config = dict(
    win_length=400,
    text_encoder_causal=True,
    text_encoder_activation='gelu',
    text_encoder_mlp_ratio=4,
    orthogonalizer='newton_schulz_5',
)
Rows from block 2 of the text encoder of a small contrastive audio-text model, named by matrix and row number. Rows with one number belong to one neuron. Each number is 128 + 24 x the weight over its row's rms, rounded and kept within 0 to 255. All counts start at 0.
After each neuron's rows are labels from the 100 texts, of 14848, where the neuron reaches its highest value: "tokens" is the input token at the peak. Only what is clearly more common there than usual is listed. The data: melodies that start on their tonic, played by one synthesised instrument. In brackets: how many of the 100, against the usual share in percent.
# fc1: MLP up (text_encoder.blocks.2.mlp.fc1.weight, 1024x256), inputs 0-127
# fc2: MLP down (text_encoder.blocks.2.mlp.fc2.weight, 256x1024, transposed), outputs 0-127

fc1.753 [112 129 125 122 134 156 103 117 155 145 105 130  97 155 143 132 129  86 110 140 123 161 139 137 135 150 157 115 112  78 102 104 111 135 114 100  95 117 118 115 141  97 166 158 122 111 157  97 123  85 138  95 157 149 109 131  95 134 139  97 145 161 126 153 100 128 155 115 115 105 112 150 121 136 134 154  99  97 139 109 138 145 140 127 133  92 114 125  83 151 100 132 151  98 168 138 137 148 150  64 117 133 112 135  95 103 136 110 135  90 139 103 105 164 172 152 133 137 131  78 132 124 162 105 147 111  88 152]
fc2.753 [105 100 157 120 131 145 140 129 123 122 124 117 137 142 124 133 117 128 122  51 127 101 130 137 131 145 155 110 139 135 133 147  92 131 136 128 128 111 113 177 122 114 135 123 127 129 190 156 159 130 137  77 120 107 140 101 125 152 139 132 135 141 119 158  96 150 113 132 112 119 124 182 122 144  94 132 123  99 155 111 139 143 117 125 103 155 144  96 114  86  52 134 120 143 124 154 114 120 109 131  87 108  81 111 126  99  82 119 116  79 133 149 131 134  91 137 127 120 110 116 107 154 154 126 132 103 109 140]
tokens: "a4" (99 vs 1.6)

fc1.582 [146 109 137 149 119 102 153 139 114  98 126 127 104 133 148 129 109 146  77 137 100 156 121 159 116 152 131  96 166 100 113 163 115  94 208 141 144 153 108 180  82 102 126 165 134 168  99 138 111 109 112 128 134 117 137 151 106 134 126 134 149 184 128 132 142 144 135 149 145 112 117 107 123  99 116  97 151 108 174 153 127 144 108 134 112 118 125 134 113 114 119 161 107 125 125 145 117 109 143 137 125 127 132  91 111 149  82 115 101 174 105 116 127  98 153 124 121 133 113 128  89 106 115 117 126  99 164 112]
fc2.582 [148 136 142 111 123 123 147 150  93  83 102 122 122 195 134 120 138 123 101 139 114 111 134 153 151 142 142 107  98 120 136 141  93 111  99 145 142 143  93 104 131 154 119 172  97 122 107 161 121  97 109 121 123  96 117 113 113 131 139 196 106 120 139 102 102 111 143 145 158 105 163 128 119  94 129 121 116 120  96 124  93 179 134 126 128 129 122 122 101 170 118  64 152 148 130 114 137 168 122 103  80 135 147 106 103 164 155 121 162 128  96 120 137  94 153 146 175  93  61 132  78 172 126 121 165 139 114 152]
tokens: "f3" (100 vs 1)

fc1.471 [ 90 167 144  99 133  91 142 150 114 111 116 124 106 149 142 106 112 117 121 100 100 141 171 134 158 156 117  94 117 130 121 146 111 118 191 141 128 144 150 140 103 114  99 160  82 138 138 122 108 134 113 112 134 114 128 134 160 105 147 150 110 171 121  94 120 172 126 134 114 100 148 100 130 118 157 135 154 111  99  98  90 146 143 100  92 142  84 170 112  86 127 124 137 146 163 140  95 104 121 124 135  94 128 174 134 122  99 146 128 127 127 152 144 103 164 154 148 118 163 124  94  80 159 120 123 149 121 154]
fc2.471 [107 134  96 116 142 138 141 128 128 106 134 151 130 113 111 144 102 110 131 135 120 149 109 136 150 152 128 123 143 147 146 121 153 146 105  99 132 136 135 108 111 117 117 147 129  83 112  81 158 122 160 119  83 124 108 113 114 114 107  89 103 110  96  76 105 117  92 121 130 116 110 130 105  94 170 100 128  96 106  93 128 118 107 114 113 119  57 108  83 153 118 167 107 156 157 135 181 157 155 128 159 116 115 103 146  75  97 158 129 129 159  91 115 144 126 130  94 158 115  98  49 138 130 108 161 140 122 116]
tokens: "d5" (100 vs 1.4)

fc1.29 [163 146 121 123 139 115 146 167 141 126 153 163 109 117  98 131  96 135 165 147  93 123 113  95 133 168 115 103 126 126  85 116 162 127 192 120 131 129  93 129 122 116  91 113  83 162 131 118 128 139 139  73 120 109  73  94 107 101  91 138 125 160 103 152  97 122 168 115 129 143 121 127 121 142 131 193 140 108 137 136 142 113 123 172 105 124 180 125 159 120 111 114 161  94 153 147 110 135 146 138 128 149 100 104 137 107 141 127 106 109 145 116 105 131 119 117 113 114 104 161 138 116 160 133 103 144 123 130]
fc2.29 [158 114 109 129 142 119 116 128 162  76 120  83 146 117 110 138 127 171 153 127 103 127 144 144 107 113 162  89 141 118 109 115 158 128 113  72  99 150 100  91 110 138 123 145 107 142 140 121  89  77 144 118 168 120 137 137 164 100 152 142 114 136 138 104 153 139 141 125 112  76 135 158 127 116 143 120 123 120 150 138 151  96 131 114  96 114 104 146 120 142 117 125 103 132 156 129 127 130 120  74 144 104 179 109 102 174 161 114 156 151 129 130 127 171 150 125 116 163 158 111 140 121 100 171 113 104 117 138]
tokens: "b4" (64 vs 1.6)

fc1.710 [126 106 150  59 132 143 101 141  89 132 154 127 160 153 154 124 149 120 116 171  85  78 149 141 136 129 126 100 173 124 117 136 141 110 126 120 100 111 146 148  94  77 117 154 142 124 130 120 141 104 138 133 138 126 163 146 106 113 154 141 145 131 108 109 114 128 140 117 137 108 133 127 129 157 118 149  98 146 121 121 174 121 128 144 121 131  98 104 113 111 162 121 159 112 124 117 120 120 123 137  99 109 154 124 170 151  84 148 120 157 144 120 136 129  97 151 136 151 122 143 156 157 121  59 142 140 130  98]
fc2.710 [164 104  96 110 130 122 133  98  94 144  95 145 132  72 129 120  69 145 104 152 104 119 126 134  88 173 158 131  98 126 117 132 114 149 123  95 138 163 128  92  96 142 134 130 163 125 158 126 145 183 149 117 154 120 140 117 171 131 126 143 175 101 117 149 154  82  99 135 131 152  68 151 114 169 171 117 135 158 143 108  98 137  86 142 161 156 141 152 127 128 131 107  81  97  89 124  65 159 113 141 117 140 131 137 126 119 110 173 136 123  66 126 132 139 119  88 116 119 127 127 103 117  96 177 157 139 144  89]
tokens: "#" (100 vs 20.6)

fc1.422 [ 96 129 153 152  98 106  91 132 133 132 127 105 154 121 140 132 128 132 132 154 123 152 119 142 127 122 134 193 101  94 109 130 156 126  94 177 155 156 120  95 127 130 144  89 131 135 118 125 142  97 154  98 172 123 145 132 126  80 123 107 103 133 123 141  98 127 149 131 121 121 128 133 130 147 143 113 134 126 171 115 111 105 127 117 117 148 157  98 135 121 129  91 145 146 120 137 151 155 115  67 168 110 146 120 152 193 144 156 119 154 152 150 119 169 147 133 156 112  84 163 103 127 182 156 121 130 108 121]
fc2.422 [101 148 145 127 133  75 101 142 130 121 115 118 133 127 133 119 116 126 107 126 150 115  82 113 132 141 111 131 113 158 115  89 118  85 155 147 186 140 149 113 170 113  67 117 132 111 136 123 117  58  88 134 138 115  96 119 143  89 138 120 154 159 100 166  92 152 124 114 152 162 126  74 113  82 156 136 117 102 129 146 145 133 167 131  79 132 115 139 129 133 118  96 114 133 110 135 152  72  94 104 123 150 108 119 106 103  94  84 143 112 143 113 128 120 114 143 136 134 128 136 152 119 111 134 105 132  93 141]
tokens: "5" (100 vs 5.7)

fc1.741 [163 111  91 162  91 113  80 147 153 152  93 171 143 171 124 101 135  89 154 149 130 133 136 149 136 137 147 165 188  98 130 122 136 121 108 124 126 136 144 143 124  87 138 110 172 142 119 156 125 108 159 167  96  88 147  78  88 156 119  94 118 139 163  93 112 141 140 163 123 136 111 102 113 138 114 108 107 165  87 101 160 133 165 138 120 117 100 115 100 152 117 121 152 154 118 112 104 114 145 146  86 159 138 137 144 177 162 117 140  98 124 138 173 129 104 136 160 110 137 157 118 147 104 118 149 173 113 128]
fc2.741 [131 146 134 128 137 140 156 147 128 121  67 160 135 163 136  86 105  82  98 146  98 101 144 114 135 128 137 140 132 142 118 161  87 184 123 104 150 107 134  84 163 144 115 165 136 161 121 123 143 170 122 125 146 136 142 123 125  93 163 125 119 129 164  95  77 112 147  92 113 142 129 132 131 104 144 186  99 138 133 123  82 149  80 118 133 118 141 118 142 128 110 153 137  69 171 117 149 162  76 154 124 128  96 132 145  95 130 119 109 131 111  84 121 134 156 143 128 155 177 108 111 146 111 152 170 147 138 129]
tokens: "a4" (29 vs 1.6); "a5" (19 vs 0.8); "d4" (18 vs 1.3); "d" (9 vs 4.3)

fc1.606 [131 153  95 126 140 117 150  80 156 133 140 165  93 132 111 112 143 181 132 100 103  74 157 110 108 149  84 178 126 133 159 119 158 113 141 119 102 135 145 119 104  59  98 151 104  99  97 124 114 125 138 162 131 116 136 132 114  95 136 105 147 135 148 117 144 126 122 101  96  95 146 106 122 171 154 129 136 132 128 115 114 101 174 132  89 141 158 131 127 145  82 111  96 172  95 133 167 116 185 147 143 136 117 152  79 111 139 148 202 161 112 123 155 118 119 166 130 157 116 132  96 119 155 118 113  90 113 138]
fc2.606 [125 140 121 145 124 132 111 100 140 121 154 142 108 121 123 163 119 119  84 117 126 125 132 126 103  94 108 164 119 117 104 139 171  56 161 140 132  98 135  94  76 100 106 162 113 131 124 113 124 111 105  96 115 128 115 148 122 138 161 122 130 174 106 159 156 165 120 141 111 163 137 126 140 106  97 121  99 163 133  86 139 125 121 125 117 123  84 115 127 148 119 142 143 120  64 147 146 181 131 102 154 112  91 115 153  73 167  96 121 125 153 140 116 149 139 123  78 133 168 124 114 144 135 114 139  84 130 148]
tokens: "f4" (71 vs 1.6); "c6" (29 vs 0.6)

fc1.334 [ 99 114  96 102 146 152  95 151 130 139 124 140 172  97 114 167 159 143 136 179 123 113 146 124 147 150 123 120 116 115 136 142  97 103 125 120 156 111 153 153 139 110 132 117 103  70 163 109 110  53 149 116 158 118 106 104 118 118 105 105 107  80 126 162 104 117 138 118  95 134 132 143  79  98 113 177 140 101 142 131 136 197 138 100 135 146 169 116  94 132 108 135 108 151  77 138 152 159 132 119 136 107 180 105 151 157 120  99  91 135 104 103 152 129 110 133  97 125 111 115 108 159 128 120  92 131 123 118]
fc2.334 [113  86 138 133 130 143  92 132 147 154 135 133 152 146 132 143 122 107 108 135 155 167 146 154 128 126 138 123 154 107 123 125 109 120  87 136 122 161 106  89  89 124 119 171 127 163 113 101 114 143 135 126 143 158 127  96 120 105 158 126 138 172 136 170 153  99 133 112 122 128 170 159  67 122 108 151 120 127  90 103 176 127 108  95 101 132 124 144 106 101 137 104 117 148 148 149  98 179 104 149 131 142  91 166 129 106 144 119 147 151  98 130  83 165 135  84 143 129 143 166 145 107 157  93 130 110 128 113]
tokens: "5" (58 vs 5.7); "2" (17 vs 1.7); "e5" (9 vs 1.3)

fc1.403 [131 137 128 105 142 142 107 128 185 144 139 151  95 120 114 106 102 110 130  82 160 122 125 133 158 144 126 128 142  97 115 123 130 158  76 142  80 110 121 105  95  87 128 150 170 126 109 125 117 173 178 118 124 135 156 122 157 111 138 137 140 125 127 135 122 171 110 108 143 143 122 157 131 118 119 152 142 158 142 116 136 103 123 101 166 196 117 106  91  99 151 102 134 135  91 153 105 110 117 164  80 122 113 144 103 108 167 116 130  95 132 105 141 123 169  76 134 157 150 147  93 120 200 113 131 118 180 108]
fc2.403 [139 116 111 119 142 153 115 168 106 164  90  64 146 144 139 108 113 114 109 147 184 116 106 165 126 114  80 157 131  96 174 103 134 168 140 116 106 165 156 162 125  99 129 159 124 118 118 151 130  99  98 130  82 147 112 150 107 106 141 140  96 107 120 131 137 105 138 153 124 107  91 107 149 121 102 126 184 128 156 142 104 113 159 190 148  81 122 127 116 137 114 133  89 131 138  91 112 154 126 138 123 129 149 134 129 128 129 158 115 142 143 109 126 152  73 150 111 127 135 144 143 126 117 134 115 110 135  95]
tokens: "b4" (38 vs 1.6); "g" (19 vs 4.1); "c4" (15 vs 1.2)

fc1.124 [154 144 107 128 115 117 164  88  92 151 161  83 123  98 163 140 155 161 111 102 120 133 148 116 123 168 112 124 130 120 101 124 115 134 135 136 129 145 166 107 117 128 157 133 178  89 153 147 113 164 118 125 163 129  88 108 127 140 143 158 123 142 153 128 170 167 142  88 115 156 125 133 139 147 201 142 151 103 131 126 117 132 120 188  74 135 113 125 157 129 128  99 124 137 128 128 162 136  80 146 110 141 128  84 164 129  92 105 119  92 104 107 112 116 162 148 124 108 129 120 170 114 138 120 148 127 156 144]
fc2.124 [ 97  64 139 140 125 128  97 145 103 119 105 100 136 112 160 117 145 126 166 105 131 153 136 154 111 163 163 176 127 125 158 159 158 128 122  85 102 154  66 167  86 131 123 155 154 125 134 113 149 118 114 123 114 165 120 137  98 143 155  90 146 150 140 154 127 136 137 117 148 139 143 144 132  96  97 181 155 120 100 152 111 172 111 144 103 151  96 155 104 144  97 124 144 146 139 130 124 125 105 116 153 173 109 132 174 101 152 126 118 141 152 170 135 172 150  90 152 149 148 101 145 148 105 105 120 173  88  96]
tokens: "f3" (99 vs 1)

fc1.101 [120 108 133 103 150  71 122 181 182  88  87 171 103 126 104 140 114 162 109 102 145 150  68 107 153 147 124 119  89 131 181 134 152 148 114 103 153 151 160 127 116 138 124 157 153 146 127 125  99 150 110  99 188 148 121 138 128  85 112 105 117 111 110 125 104 104  94 130 135 160 160 159 107 152 125 109 145 133 125 117 142 145 153 146 124  99 111 142  85 118 153  91 151 151 148 137 121 162 125 110 115 129 162 169 156 119 150 157 115 153 119 156 138 149 104 130 159 108 120  84 105 141 132 113 108 166 135 142]
fc2.101 [136 138 106 125 137 119 124 103  90 122 126 139 142 144 155 121 120 144 148 166 107 135 122 107 176 119 110 154  84 111 114 169 158  84 144 150  99 105 140 129 123 143 153 161 128  89 133 131 152 153 100 148 121 163 110 137  99 111 153 135 183 129 102 163  99 136 112 112 139 108 112 140 107 139 140  99 111  92 104 144 125 106 100  95  99 120 184 126 172 130 154 108 155 119 110  81  74 147 131 171  94  93 157 109 158 115 112 109 142 119 152 120 141 113 106 119 123 104 141 138 185 134 133 140 130 131 147 163]
tokens: "#" (79 vs 20.6); "e4" (17 vs 1.5)

fc1.17 [100 123 133 144 122 120 107 126 108 100 130 120 120 124  96 118 111 140  97 140 143 107 169 152 132 131 116 133 123 161 111 138 161 115 115 144 112 127 147 136 119 115 102 103  80 144 133 133 111  92 148 151 152 119 144 164 139 122 154 101 103 123 125 121 161 155 156 120 113 141 172 129 118 122 119 139 132 106 142  82 132 129  76  93  98 101 102 170 128 135 153 190 116 131 174 202 157 133 124 106 177 130 127 142 156 137  63 112 164 131 102 139  98 112 111 159 121 152 176 169 160 128 155  66 102  95 123 186]
fc2.17 [128 137 104 156 128 149 167  96 148 138 101 113 132 153  91 125 113 121 115 128 117 144  64 112 149 151 155 135 136 140 165 117 127 150 103 154 131 119 113 129 159 137 109 127 154 129 124 138 121 137 136 126 114 103 122 167  82 113 112  93 149  94 131 183  74 140 124 154 130 112 146 135 115 145 119 150  95 103 119 129 124 118 142 116 102 147  50 141  98 135  99 185 122 158 104 122 107 111 103 133 158 131 122  97 114 143 173 109 149 118 113 143 120 159 129 110 127 182 145 111  98 138 112 117 125 117  90 125]
tokens: "d5" (100 vs 1.4)

fc1.685 [103 112 144 147 126  89 131 121 143 129 129 132 102 122 124 144 112  97 126 165  99 121 124 140  80 117 114 133 140 135  81  97 144 108 120  93 101 155 163 133 133 143 116 130 113  91 106 145 113  90 154 110 143 163 187 171 128 104 121  92 174  48 133  81 147  83 134 123 116 164 144  97 166 122 143 141  98 106 150 143 140 116 147 154 151 148 169 104 108 148 106 133 116 159 160 162 151 159 110 136 142 128 183 171 149 121 144 131  94 122 132 120 135  88 140 153 157 155 114 157 130 127 136  96 147 120 162 141]
fc2.685 [177 122 104 127  99 117 152 109 113 119  68 127 144 158 160 139 171 118  92 107 168 119 139 116 131 193 132  96 111 114 144 129 151 128 106  97 143 123 109 163  90 101 165 100 178 126 114 122 128  84 157 126 108 116 127 146 128 158 149 105 129 162 165 121  91 150 131 112 100  98 145 172  94 129 106  93 123 154 110 112 130 136 104 149  98 134 131 106 152 124  69 154  98 123  73 122 123  88 123 129  99 115 135 125 147 101 152 122 135 129 117 119 109 150 123 208 112 166 126 129 134 130  92 150 104 109 124 107]
tokens: "#" (81 vs 20.6); "b4" (11 vs 1.6)

fc1.491 [116 143 115 173  60 166 143 156 111 128 135  96 108 153 120 170 112  95 121 154 132 141 113 110 109 144 111 142 129 125 126  98 128 120 119 103 133 144 109 133 135 141 143 148 105 110  85 130 122 128 118 166 106 109 107 154 118 182 166 128 144 117 156 106 113 172 126 124 108 165 114 140 131 122 115 133 129 149 152 121 123 122 154  83  74 138 122 109 138 147 121 128 123 126 136 121 151 142 136 153 137 119 104 130 114 113 130 186 130 130  82 114 141 132 152 156  92 110 111 163 123 155 126 148 154 132 130 151]
fc2.491 [152 159 170 143 107 105 136 110  94 132 113 176 147 111 139  97 124 121 103 116 124 147 109 118 137 107  91 134 118 118 152 141 124  96 123  95 122 113 112 142 152 125 124 142 132  86 114 158 135 111 122  90 158 159 133 169 105 136 163 151 147 124  98  92 101  79 119 138 100 139 131 125 138 103 151  81 117  99 101 123 143  97 147 107 179  66 167 106  98 105 156  98  79 106 128 114  87  99 125 152 143 100 108 106 113 133 133  86 156 101 112 120  91 110  84 139 162 111 134 172 117 151 130 151 146 124 156 125]
tokens: "f4" (95 vs 1.6)

fc1.557 [122 157 121  98 109 172 162 118 149 148 119 114 101 184 124 141 171  95 126 106 143 133 160 126 137 147 127 147 116  89 124 109 127 149 134 137  65 127 154 108  99 135 166 131 125 137 100 106 166 142 111 136 124 128  92 124 147 144  59 174 107 108 116 102 113 182 116 115 115 102 143 130 128  89 155 102 122  96 157 116 101 102 128 169 115 117 122 140  97 109 131  85 119 103 132 102 154 147 135 126  91 124 121 156 119 160 138 122  89 126 198 156 123 106 184 146  84 137 112 139 180 110 117 151 159 129 106 116]
fc2.557 [160 153 108 135 108 106 128 129 144 107  73 156 125 165 117 104 107 102 128 162 129 118 114 148 134 139 155 162 132 120 142 151 128  99 154 133 208 140  78  95 132 117 118 153 156 115 138 167  96 140 128 116  96 135  71 131 162 129 121 110 135 144 120 147 164 129 140 182  93 147 169 123 124  91 150 133 128 148 123 158 129 111 144 177 148 183  87 148 142 113  98 149  90 130 144 122  98 120 119 122  85 122 118 120  89 118 136 163 156 161 107 106 130 105 123 159 108 146  96 140 134 137 126  83  94 124 116 107]
tokens: "f4" (92 vs 1.6)

fc1.140 [116 127 135 124 107 143 100 157 135 111  77 158 116  96 123 163 119  69 113  91 122 153 127 108 172 142 132 109 130  96  84 116 107 131 164 157  88 152 118 136 126 114 170 131 129 100 116 121 101 106 124 102 138 117  87 145 108 157 115 128 108 166 120 169 152 160 102 147 140 114 125 153 133 141 121 135 151 119 121 128 113 117  91 103 138 128 150 122 118 134 100 135 132 100 143  93 152 103 144  84 112 106 102 103 100 153 138 111 161 142 115 125  94 125 108 155 108 127 150  99 122 128 160  97 139 110 129 163]
fc2.140 [162 130 149 134  87 109 131 129 140  99 137 119 108 149 136 146 148 128 116  94 159 121 126 130 148 129 150 110 135 118 162 134  71 136 132 141 136 157 128 157 164 100 146 160 134  94 114 125 122 148 103 135 141 121  89 164 147 141 128 102 129 105  99 134  86 137 118 116 136  81 103 168 141 106 116 101 126 100 144 127 114 148  87 131 120  96 198 131 153 143  27  97  97 115 155 164 106 134 138 101 124  92 105 121 147 165 135 135 160  99 150 171 125 111 100 122  95 107 129 136 121 150 139 167 126 149 143 228]
tokens: "a4" (100 vs 1.6)

fc1.423 [158 122 113 116 130 109 121 202 103  91 115 112 102 126 142 156 127 162 120 120  76 141  94 181 107 151 124 107 114 120  93 109 120 108 131 147 164 144 174 107 123 111 125  96  88 152 121 144 144  97  88  86 134 140 146 135 103 134 130 151 176 152 129  91 141 111 121 120 124 134  97 106 130 125 131 113 151 148 159 152 101  92 160 163 143 113 151 118 175 139 122 139 142 139  67 111 127 157 133 164 150 117 150 132 133 123 112  85 106 149 176 120 138 114  90 147 132 173  93 110 167 132 136 134 131 102 153 136]
fc2.423 [ 95 135  74 113 109  97 120 145 117 117 125 148 115 157 112  79 129  87 130 154 150 138 157 140 119 135 118 140 129 162 177 137 184 185 171 120 105 147 117 145 134 136 104 146 149 127 143 112 121 122 159 150 101 139 137 140 112  96 130 144 109  95 137 126 162 141 132 109 113 102 138 126 106 133 109 117 151 166 161 103  89 137  94 165 154  93 145 131 149 122  76 132 108 109  94  98 124  90 101 137 120 121 126 120 167 135 106 175  96 143  94 149 120 136 119 104 173 125 145 138 114 132 132 135 135 116 138  98]
tokens: "f3" (76 vs 1); "f5" (24 vs 1.2)

fc1.475 [157 139 151 124 146 147 151 123 148 130 101 141 100 118 149 129 176  96 106 116 123 176  88 123 144 107 146  72 100  91 105 138 110 108  84 149  89  87 129 123 111 135 139 109 128 124 141 101 148 106 130 117 203 145 118 155 146 158 159  85 107 160 114 165 104 111  96 129 120 104  82 168 158 138 122 175  92 138 151 122 127 121 115 149 143  94 135  94 125 148 102  90 128  94 144  65 135 116 108 112 126 158 113 175 125 129 116 123 155 110 118 139 120 151 131 151 131 137  95 103 100 150 125 119 148 103 114 153]
fc2.475 [ 97 106 181  91  86 132 128  98 158 126 128 128 146 121 139 139 145  94 133 121 168 165 138  89 110 163 115 115 144  87 156 142  62 129 123 143 105 119 113 117 123  98 144 137 140 142 154 124 133 146 130 126 133  95 110 105  88 146 148 126 108 138 150 137  80 156 105 115 111 103 109 159 152 129 134 126 173 109 144 157 157 153 118 125 146 174 138 157 149 155  99 128 108 155 117 164  78 106 150 151  97 100 134 101 107 128 138 131 135 117 143 111 138 130 106 153  93  90 128 112 101 105 140 119 122 120 124 210]
tokens: "a4" (98 vs 1.6)

fc1.31 [142 144  97 137 121 125 143 128 174 136 118 111 135  71 140 177 158  64 111 140  79 169 115 145 163 107 113 128 152 116 122 162 110 108  87 154 138 119  81 110 133 106 146 120 129 148 108 146 130 114 117 106 140 127 123 125 159 133 169  97 112 138 127 147 129 118 142 115 114  92 111 119 153 133 136 120 143  69 153 127 166 123 116 109 137 122 154  90 120 127 147 136 113  99 143  95  96 135 119  65 126 106 128 128  95 138  96 104 131 104 130  81 131 127 109 175 138 111 115  97  96 120 115 121 177 113 108 145]
fc2.31 [136 129 153 130 110 129 160 146 129 112 133 116 162 188 153 123 112  98 108 104 142 142 120 110 122 136 125 124 137  99 153 131 111 127 159 152 131 145  55  97 115  79 155 117 132 129 130 125 131 134 119 128 155 128 103 174 132 167 144 114 105  85  91 139 100 101 173 118 135 152 129 171 110 108 115 132 167 125 104 117 116 150 200 118 145  91 147 116 110 158  73 122 171 128 144 154  73 101 133 131 115 105  92 133 112 116 112 133 142 116 172 160 144 170  86 109 108 168 132  76 139 109 118 133 123 146 122 111]
tokens: "a4" (87 vs 1.6); "6" (7 vs 1.2)

fc1.216 [136 126 153 129 129 110 160 156  84 131 100 142 132  99 115 169 109 134 140 144 112 147 133 149 123 132  81 158 108 116 138 172 147  95 132 120 127 103 150 142 140  79  95 138 110 111 136 141  93 110 144 126 139 128 102 187  65 154 110 131 101 151  94 114 140 149 127 140 124 158 151 105 111 130 113 134 105  81 102 161 146  94 130 132 144 133 107 129  85  99  97 124 101 144 167  99 118  97 161 111 150 111 161 129 132 119  98 141 105 131 106 143 138 111 126 137 110 163 107 134 125  87 156 117 117  83 141 147]
fc2.216 [129 112 134 133 108 139 134  87 155 111 136 137 163 162 138 153 125 146 133 129 135 132 126 145 101 112 144 110 127 139 140  65 126 168 142  81 165 126 161 131 144 161 116 143 116 137 139 177 161 125 152  98 107 125  88 128  99 155 100 136 124 152 131 145 136 150 143 132 121  74 103 180 159 105 122 184 168 129 140 128  80 157 177 146 121 106  89 163 125 124 137  98 149 154 141 174 133 124 127 133 149 143 144 138 120 125 134 190 136 115 116 117 104 113 192 132 112  91 143 134 138 130 149 145 153 147 135 115]
tokens: "d5" (99 vs 1.4)

fc1.747 [168 135 140 146 149 150 131 154 121 160  92 152 124 117 159 154 102  74 106 119 102 169  99 120 144 111 133  95 150  81  98 121 120  98 126  98 116 114  98  72 142 129 172 128 149 118 110 123 120 131 124 103 161 149 156 143 132 115 148 119 142 137 112 158  63 147 132 141 111  86  78 127 121 158 160 112 122 142 132 125 138 134 104 193 157 148 120 105 132 159  78 130 157  96 151  71 140 140 135  98 118  86 125 116 110 114 138 119 141 139 144 135  76 125 171 139  91 109 132 131 114 116 128 120 149 140 105 146]
fc2.747 [104 125 151 128 138 130 163 134  94 109 115 128 150 148 152 151 152  89 129 103 158 143 126  97 108 173 145 143 135  88 121 139 102  99 144 145 123 116 118 142 131  91 103  92 142 126  84 126 157 121 140 120 145 119 122 151 154 153 114 126 115 119 108 129 101 148 101 132 121 122 125 150 163 150 109 179 138 103 135 103 157 128 135  85 145 112 137  97 133 134  48  92 144 156 112 111  73 154 121 119 115  93  99 126 132 139 108 117 140 131 134 162  98 104  52 101 116 159 132 121 126 112 153 123 134 110 159 168]
tokens: "a4" (98 vs 1.6)

fc1.59 [137 128 109 131 118  89 116 150 159 125 135  95 160 151 138 101 117 108 121 146 141 117 128 103 102  88 157  99 118  67 105 115 150 184 110 107 133  99 137 157 104 137 119 122 142 112 141 121 152 134 123 105 101 139 111 113 105 162 125 126 141 125 145 142 126 133 145 124 115 115 138 137 124 130 127  86  60 131 142 104 117 162 138 157 146 152 122 112 111  94 112 188 134 109 163 146 125  91 172 115 129 130 152 103 118 167 140 110 128 147  88 175 130 135  95 134 113 149 122 135  84  94 147 117 174 122  95 144]
fc2.59 [137 102 122 124 170 122 128 125 161 122 173 162 142 121 104 143 102 149 119  89 109 106 137 161 105 115 112  92 114 146 140 111  99 134 127 112 174 104 112 119 132  80 113 119 132 140 145 142 160 136 136  96 112 133 126  74 129 138  83 121 126 130 102 126 148  90 122 138  80 160 155  95 108 100 146 140 182 117 124 151 146 153  92 113 156 144 158 153 127 129 133  74 134 126 133 131 135  95 116 113 148 150  94 138 131  60  99 165 113 110 161 121 135 143 141 133  95 138 107 110 175 113 157 148 146 151 152 117]
tokens: "#" (93 vs 20.6)

fc1.81 [127 113 130 149 129 127 154 144 141 112 130  98 116 135 137 139 139 130 111 136 129 152 110 138 130 141 109 124 127 141 141  81 111 160 117 119 151  79  91 113 118 132 124 134 161 117 119 109 139  76 108 124 164  99 114 133 128 164 128 133 161 118  89 133 109 132 132  80 123 177 138  90 144 157  99 131 121 143 106 117 126  96 114 164 113 118 131 138 170 135 140 108  98 171  60 161 135 101 143 130 147 103 161 128 160  95 165 135 111 147 146  90 149 145 133 140 147 131 127 118 107  90 146 172 158  79 135 138]
fc2.81 [117 142 103 116 142 134 117 139 134  95 124  84 161  99 151 167 137 106 139 117 152 158 161 110 132 132 114 140 141 113 100 152 139 122 119 134 113 161 103 135 128 152 130 164 127 126 125 148 147 145 100  80 133 101 138 127 145 108 102 126 138 138 147 127 117 122 128 165 128 149 123 154 145 103 109 121 161 126 161 104  94 142 152 104 142  96  78 172 112 152 112 174 108 128 122 155 124 139 147  94 136 131 177 124 152 153 104 144 156 160 143 123 107 115  80 186 129 118 134 127  70 124 114 132 146 109 137 138]
tokens: "#" (99 vs 20.6)

fc1.207 [131 134 129 130  99 133 132 172 141 138 113 128  80 132 130  92 155 138 125 122 138 141  78 167 113 153 128 113 120 173 130 101  90 124 119 143 123  73 163 138 104 118 130 109 152 127 111 127 158 160 142 147 141 121 115 146  98 115 135 101 157 107 128  96 132 105 116 123  92 124 124  91 151 142  79 159 146 115 155  81 136 136 140 100  76 139 156 119 141 113 129 129 146 159 106 113 136  99 100 111 116  99 107 146 148  93 159 124 139  62 128 140 116 145 150 123  86 113 130 137  83 142 139 132 162 174  77 121]
fc2.207 [162 113 165 129 144 146 207 112 122 130 130 110 144 128 143 122 127 100 136 144 142 121 147 141 129 124 111 119 124 114 132 108 145 196 116 108 104 139 162  75 131  75  98 115 123 169 146 141 132 127  74 128 106 135 132 153 110 108 147  98 145 143 135 165 157 165 145 110 119 133 144  99 169 109 128 132 117 140 145 125 145 134 124 164 107 135 114 137 129 156 131 112  93 115 141 142  55  99 142 105 100 166 144 119 156 134 154 116  99 127 128 109 135 116 119 110 145 155 107 145 157  96 147 145 164 123 140 118]
tokens: "#" (100 vs 20.6)